config.toml
model = "multi-label image tagger"
dataset = "seven-segment displays showing three digits"
train_examples = 97500
image_size = 48
crop_scale_min = 1
horizontal_flip = false
translate = 0.06
rotation_deg = 10
arch = "inception"
norm = "batchnorm"
hidden_act = "silu"
depths = [4, 4, 4, 4]
kernel_size = 3
stem = "deep"
widths = [128, 256, 512, 1024]
num_labels = 18
mixing = "mixup"
init = "trunc_normal_002"
optimizer = "adamw"
learning_rate = 0.0026
beta1 = 0.9
beta2 = 0.999
eps = 1e-06
cautious_weight_decay = true
max_steps = 20800
batch_size = 256
epochs = 54.6
lr_schedule = "cosine"
final_lr_fraction = 0.05
warmup_steps = 410
weight_decay = 0.04
Rows from block 7 of a small multi-label image tagger, named by matrix and row number. Each number is 128 + 32 x the weight over its row's rms, rounded and kept within 0 to 255. All counts start at 0. After the name is the row's rms in percent of the matrix's.
After each channel's rows are labels from the 100 images, of 14848, where the channel reaches its highest value: "responds to" is what is common among them. Only what is clearly more common there than usual is listed. The data: seven-segment displays showing three digits. In brackets: how many of the 100, against the usual share in percent.
# r30: branch 2 reduce pointwise conv (model.blocks.7.r3.0.weight, 64x256x1x1), inputs 128-191

r30.5 096 [ 70  66 132 126 187  54 127 130 107 110 135 140 159 106 141  79   4 128 147 145 123 188 127 123 162 141 108 113 105 127  70 103 140 102 140  94 129 134 127 142 132 154 125 129 132 104 129 131 113 123 127 120 156 154 126 157 136 155 137 167 130  98 127 146]
responds to: the digit 7 (70 vs 26.9); second digit: 7 (44 vs 9.7)

r30.62 111 [151 158 119 117 136  80 127 141 154  75 134 102  87  87 139 125 115 121 178 156 111 100 139 105 164 131 117 140 138 127 176  96 109 115  66  48 129 123 165 150  93 112  49  34   0 117 163 152  19   0 105 148 157  88 132 111 163 100  41 140 149  68 138  53]
responds to: the digit 4 (70 vs 27.4); second digit: 4 (42 vs 10.6); amber glow (38 vs 16.3)

r30.3 097 [157 126 105 107 139  31 166 119 187 115  92  55 108 119 125 107  83  95 165 143 147 116 129  66 210 116 124  57  76 133  90 161 119 120 133 193 148 122 156 138 198 101 182 114 173 159 140 140 162 198 129 103 119 133 114 156 139 117 158 161 134 169 134 137]
responds to: glare (64 vs 30.1); the digit 4 (62 vs 27.4); second digit: 4 (43 vs 10.6); second digit: 9 (25 vs 9.6)

r30.49 115 [119 158 144 120 128 180  96 111  28 161 203  69 103  57 148 155 142 150  60 161 107 106 144 108  73 137 124 109 157 153 159  87 141 139 133 125  85 122  98 115 112  94 121 141 137 132 173 132 133 127 100 161 121  79  66 146 140 107 139 174 119 116 174 168]
responds to: the digit 4 (74 vs 27.4); second digit: 4 (57 vs 10.6)

r30.37 117 [156 130  97  64  91  70  68 115  69   0 158 196 142 124 133 141 145 141 155 131  50  87 163 177 182 151  87 144 173 133 170 117 128 129 148  99 105 116 135  95 145 123 154 124 138 173 153 101 167 127 103 125  88 122 122 128 132 108 149  90 102 126  66 154]
responds to: glare (83 vs 30.1); green glow (39 vs 16.7); second digit: 3 (28 vs 9.8); second digit: 2 (27 vs 10)

r30.2 098 [119 114  82 152  36 170  36   3  74  65 133 150  98 143 106 105 177 157 116  75 101 107 161 142  71 162  63 178 159 145 113 140 125 117 160 131 107 141 148 133 129 158 131 147 158 121 145 139 156 122 136 139 150 152 150 139 103  85 119 123 116 129 130 131]
responds to: the digit 6 (70 vs 27); green glow (55 vs 16.7); second digit: 6 (39 vs 9.5); third digit: 6 (27 vs 10.1)

r30.18 089 [108 107  99  94 165 123  70   1  96 107 168 115  94 130  98 109 149 132 203 103 144 146 155 130 125 113  74 178 156 136  59 124 136 112 151 128 145  94 162 108 136 127 140 162 164 122 136 133 153 143 123 123 163 125 140 132 123  98 110 150 101 126 158 139]
responds to: the digit 6 (66 vs 27); second digit: 6 (32 vs 9.5); third digit: 6 (30 vs 10.1); second digit: 5 (27 vs 10.3)

r30.31 095 [132 157 101 129 140 167 130 103 102  95 126 134  92  78 132 153 150 115 117 165  94 110 129 136 125 114 140 162 144 151 152 155 107 101 126  38 107 117 154 116  74 110  63  54   0  86 131 147  19   0  42 132 131 103 147 127 153 126  66 138 149  29 126  46]
responds to: amber glow (71 vs 16.3); the digit 7 (63 vs 26.9); second digit: 7 (38 vs 9.7)

r30.39 092 [118 112 134 126 173 144 120 104 146 147 113 125 100 144  98 142 113  95 133 147 184 106 101  72 187 118 145  89  85 119  86 218 131  73 140  88 137 107 108 103 128 121  87 137 146 128 106 120 144 115 100 145 125 157 160 101  83 132 148 131 165 110 128 118]
responds to: the digit 4 (69 vs 27.4); glare (65 vs 30.1); second digit: 4 (46 vs 10.6)

r30.15 092 [118 140  56 130 144 206  93 170 129 146 109 119 113  52  82 114 139 137 101 110 136 161  51 102  95 172  91  65 103 152  81 142  99  91  95 153  93 131  54 122  46 141 125 133  45  73 102  89 113 105 142 159 124  72 109 133 157 105  89  95 131  84 147 120]
responds to: amber glow (44 vs 16.3)

r30.19 105 [109 140  78 157 156 125 168  40  91 157 115 190 103 155 126 173 181 107 124 147 133  63 119  89 126 167 185  49  79  78  57 122 113 167 129 141 140 102 153 148 125 114 148 132 127 114 139 107 121 119 134 147 157 132 102 100 113 152 116 140 122 136 120 141]
responds to: the digit 7 (59 vs 26.9); second digit: 7 (45 vs 9.7); second digit: 1 (28 vs 10)

r30.41 123 [102 156   0  98 156 156  87 155  68 139  89 149  97 148 152 132 178   0 127 121 126 126 130 106  60 120 102  72  73 102 112 167 128 106 122 155 149 151 113 113 113 153 117 139 131 122 134 119 136 128 140 150 170 121 124 134 139 119 135 129 115 129 143 131]
responds to: the digit 7 (70 vs 26.9); second digit: 7 (41 vs 9.7); third digit: 7 (27 vs 9.7)

r30.40 092 [123 163 138 100  42 177  54 178 129 142 134 144 117  75  47 114 137 113 125  76 103  78 117 139 167 123  93  71 128 107 153 132 134 160 122 234 156 126 102  93 143 107 141 126 104 141  94 190 122 144  41 133  97  87  65 113 154 106 141 166 110 151 133 133]
responds to: amber glow (41 vs 16.3)

r30.56 100 [147  94 103 125  67 117  79 121 110  86 143 160 100  94  66 140 126 113 130 130 102 126 186 114 123 255  80 135 177 173 118 159  98 177  96 158 129 106 116  85 115  96 100 141 140 148  97 180 126  83  74  79 112 142 150 113 166 109 168 156 144 132 117 150]
responds to: the digit 2 (57 vs 26.9); blue glow (40 vs 16.8); green glow (38 vs 16.7)

r30.45 091 [137 135 114 107 138  44 141 197 142  71  99  45 120  91 132 102 116  14 166 123 144  75 125  61 186  65 124   5  93 137 125 136 127 119 121 151 129 136 157 145 156 136 164 119 136 175 118 132 116 150 104 120 130 133 120 125 129 117 157 175 163 148 143 131]
responds to: glare (66 vs 30.1); white glow (44 vs 17.1); second digit: 5 (29 vs 10.3)

r30.48 082 [ 42  89  88 156  84 157 105  97  94 129 137 198  83  88 117 100 163 118 186 109  86 132 116 138 106 191  87 110 133 157  94 185 109 121 144 139 120 128 150  94 119 122 140 146 155 140 127 112 145 132 114 150 111 130 147 113 159 117 131 134 108 147  97 146]
responds to: glare (80 vs 30.1); green glow (57 vs 16.7)

r30.51 092 [150 131  88  44 150 129 115 194  92  99 107 119 114 118 190 147 174 160 120 150 107 105 118 160 143 131 116 189 142 157 174 145 136 127 157 171 123  95 135  86 161 111 158 126 185 130 170 105 112 202 117 101 206 146 150 119  93 130 145 139 130 121 151 121]
responds to: white glow (40 vs 17.1)

r30.16 110 [135 141 110  82  70  96 123 156  73  96 112 118 170 121 211  91 166 136 145  94  98  87 174 180 147 141 135 116 170  91 211  37 129 116 120 153 107 161 114  71 140 115 154 110 128 162 165 111 153 115  93 117 137 146 149 112 146  96 166 143  86 159 114 111]
responds to: the digit 7 (56 vs 26.9); dark on pale (49 vs 16.1); second digit: 7 (31 vs 9.7)

r30.4 094 [ 95 119 194 129 151 167 112 129  81 172 112 159 149  70 106 164 166 142 166 145 188 162   8 128 143 108 137 111 112 140  39 139 120 131 135 121 153 144 118  91 167 108 153 127 122 117  76 139 121 139 119 155 113  89 109 154 114 139 154 125 134 149  99 158]
responds to: the digit 4 (100 vs 27.4); second digit: 4 (73 vs 10.6); dark on pale (37 vs 16.1); third digit: 4 (32 vs 10)

r30.47 104 [114 123 177  66 201 134 120 171 145 182  70 103 110 144  96 141 133   3 146 145 215 130 113  88 169  57 149  57  81  77  95 110 140 115 128 110 100 126 118 135 113 145 124 150 142 111 112 160 134 118 133 118 170 143 155 141 128 150 149 156 152 128 136 148]
responds to: the digit 4 (94 vs 27.4); second digit: 4 (72 vs 10.6); green glow (41 vs 16.7); third digit: 4 (26 vs 10)

r30.1 103 [167 101 143 150 133 246  62 126  74  51 113 163 128 115 116  86 214 132 138 110  69 153  97 115 112 108  91 181 103 133 131 158 100 126 111 163 152 125 152 101 134 132 159 131 115 164 112 115 134 137 116 127 159 107  90 115 187 137 132 126 123 149 137 104]
responds to: white glow (38 vs 17.1); second digit: 8 (25 vs 10)

r30.52 115 [133 131 118 133 140 130 130 137 139 140 137 143 140 116 135 127 115 111 128 132 140 135 137 142 120 130 144 122 137 136 127 132 108 168 204 205 167 129 151  97 243 112 247 174 255 171 141 163 218 221 130 116 133 104 124 130  76  42 218 138 109 172 118 216]
responds to: glare (100 vs 30.1); white glow (71 vs 17.1)

r30.20 097 [166 123 152 167  82 183 135  91  58  86 151 218 140 127 139 103 146 130 170 112  82 200 119 138 169 151 114 143 143 154 109 115 140 150 135 161 156 126 101 157 218 119 155 137 159 105  86  88 105 227 177 170  69 109 104 123 101 155 139  91 118 132  83 169]
responds to: the digit 0 (100 vs 27.1); glare (85 vs 30.1); second digit: 0 (54 vs 10.6); third digit: 0 (38 vs 10.2)

r30.7 090 [123 160 131 129 136 121 157 135 114 115 111 155 114  73 137 138 168 129 178 108  86 133  89 126 170 128 122 148 163 135 134 145 127 114 117  81 142 109 105 159 105 111 109 139 125 110  67 161  97 126  93 132  83 119 123 127  95 136 116 130 190  98  60 116]
responds to: the digit 0 (97 vs 27.1); second digit: 0 (91 vs 10.6); red glow (56 vs 17)

r30.63 093 [113  75 140 112 171 153  99 140  91 207 131  98 179  95 105 132 144 130  52 113 173 112  85 161 111 200 101 137 115 135 105 194 125 101 144 138 112  58 147 129 144 124 160 127 122 167 142 203 154  62  83  78  79 124  88 112 103 112 144  63 146 159   0 133]
responds to: glare (62 vs 30.1); the digit 8 (60 vs 27.2); style: amber glow (36 vs 16.3); second digit: 6 (33 vs 9.5)

r30.23 101 [ 51  23 159  94 176 171 147 108 110 123 169 151 198 119 130   1 124 145  91 132 108 232  49 181 128 124  86 173 136 143  60 199 131  91 139 116 113 102 125 129 103 144 145 134 138 117 154 129 121 124 143 129 116 142 113 164 106 124 109 102 113 115  81 140]
responds to: the digit 9 (70 vs 26.4); amber glow (65 vs 16.3); second digit: 9 (35 vs 9.6); second digit: 8 (31 vs 10)

r30.53 102 [132 117 121  78 126  44 111 116  91  96 151 100 179 126 119 108  10 114 116 109 135 187 161 176 168 147  89 163 157 139 120 132 132  94 132 123  95  76 112 115 135 117 119 130 118 117 196 134 128 123  76 129  82 141 103 127 116 121 141  98 116 113  33 138]
responds to: the digit 9 (96 vs 26.4); second digit: 9 (52 vs 9.6); white glow (36 vs 17.1); first digit: 9 (32 vs 10.1)

r30.24 104 [127 101 119 110 146 149 139 150 121 122 151 148 169  78 150 142 131 133 120 146  94 184  67 167 110 122  77 138  84 172 120 172 145  85 118 128 123 107 120 111 132 148 131 144 135  91 121 103 120 103 111 108 129 146 126 148  65 139 136 117 145  74 139 125]
responds to: the digit 9 (59 vs 26.4); amber glow (45 vs 16.3); second digit: 9 (42 vs 9.6); second digit: 8 (32 vs 10)

r30.38 090 [108  84  98 116  74 101  79 142  99 108 151  77  74  80  79 116 119 150  95 104 121  79 127  80  55 189 114 126 157 135 129 162 127 169  99 162 166 111 118 108 147 119 155 132 127 149  37 214 107 160  88 118 127 116 125 111 122 127 148 177 196 148 117 119]
responds to: the digit 2 (100 vs 26.9); second digit: 2 (53 vs 10); third digit: 2 (36 vs 10.2); first digit: 2 (27 vs 9.6)

r30.21 103 [112  93 171 103  77 180 105 133  99  99 149 187 144  80 128 123 164 118 144  60 106 216  50 167 113 143  74 157 148 160 107 196 123 110 108 110 136  97 116 134 142 128 128 146 140 127  61 142 131 124 140 129  61 123 150 154  91 122 130 119 142 116 108 129]
responds to: the digit 0 (87 vs 27.1); glare (68 vs 30.1); second digit: 0 (55 vs 10.6); first digit: 0 (26 vs 9.3)

r30.55 093 [ 59 107 126 118 126 149 167  50 169 175 145  92  93 113 114 152 153 113 177 202 183 120  78 100 187 139 149  69  74 167  52 191 131  89 139 101  89 133 100 170 131 133 113 146 116 110  87 103 130 129 177 144 122 150 149 159  88 129 127 124 140 137 104 140]
responds to: the digit 7 (75 vs 26.9); second digit: 7 (50 vs 9.7); third digit: 7 (25 vs 9.7)

r30.30 095 [120 164 137 117  82 102 114  90  92  91 140 171 100 127 139 136 196 126 125  96 120 124 130 144 114 154  80 145 162 164 145 168 111 159 160  58 172 152  70 100 110 123  90 122 151 111  84 108 136  96  89 116 108 131 131 126 115 128 145 169 139 117  91 106]
responds to: the digit 0 (100 vs 27.1); second digit: 0 (82 vs 10.6)

r30.29 104 [ 85  94  84 130 149 141  75  40  90 150 160  87  90 107  94 164 125 144 171 153 116 122 162  80  53 165 120 137 139 152  66 141 137 118 131 114 112 104 143  98 120 138 131 158 146 122 107 178 140 148 147 125 170 133 148 126  98 111 128 146 155 110 131 139]
responds to: the digit 2 (91 vs 26.9); second digit: 2 (62 vs 10); green glow (36 vs 16.7); third digit: 2 (29 vs 10.2)

r30.13 103 [134 153  99 132 118 130 120 138 133 127 128 120 105 134 123 123 135 147 124 121 104 106 127 132 131 125 142 126 135 127 135 144 113 150 140 255 142 128 185  86 252  95 244 117 157 179 151 141 147 237 111 126 128  65 121 205 127 101 151 110 105 206 112 207]
responds to: white glow (66 vs 17.1); glare (61 vs 30.1)

r30.36 092 [ 92 100  81 119 153 150  59  10 106 112 128 126  89 135 108 120 124 152 138  79 115 152 139 107 102 136  53 177 151 150  84 123 127 113 133 102  92 112 142 133 128 141 118 161 141 118 120 131 145 116 117  99 145 151 148 120  94 141 128 126 164 106 126 133]
responds to: the digit 2 (56 vs 26.9); green glow (45 vs 16.7); second digit: 2 (40 vs 10)

r30.57 130 [ 94 134 147  75 139  25 130 120 121 137 105 123 182 105  85 136   0 155 165 157 130 167 143 178 186 163 129 133 142 150 129 124 135 110 123 133 106 103 120 121 119 113 122 142 126 117 148 159 120 129 121 112 124 140 111 146 117 135 122 135 129 117  88 150]
responds to: the digit 9 (71 vs 26.4); green glow (58 vs 16.7); second digit: 9 (44 vs 9.6); second digit: 8 (25 vs 10)

r30.43 091 [173  95 178 110 220 137  86 156  95 136 162 121 176 108 152 113 128 138 174 128 168 164  81 146 141  57 131 155 137 104 124  83 129 112 150 171 141 135 208  81 157 118 134  97 135 135 139 117 124 142 181 128 139 161 145 136 135 126 137 112  50 136 140 123]
responds to: the digit 7 (89 vs 26.9); second digit: 7 (43 vs 9.7); third digit: 7 (33 vs 9.7); first digit: 7 (26 vs 10)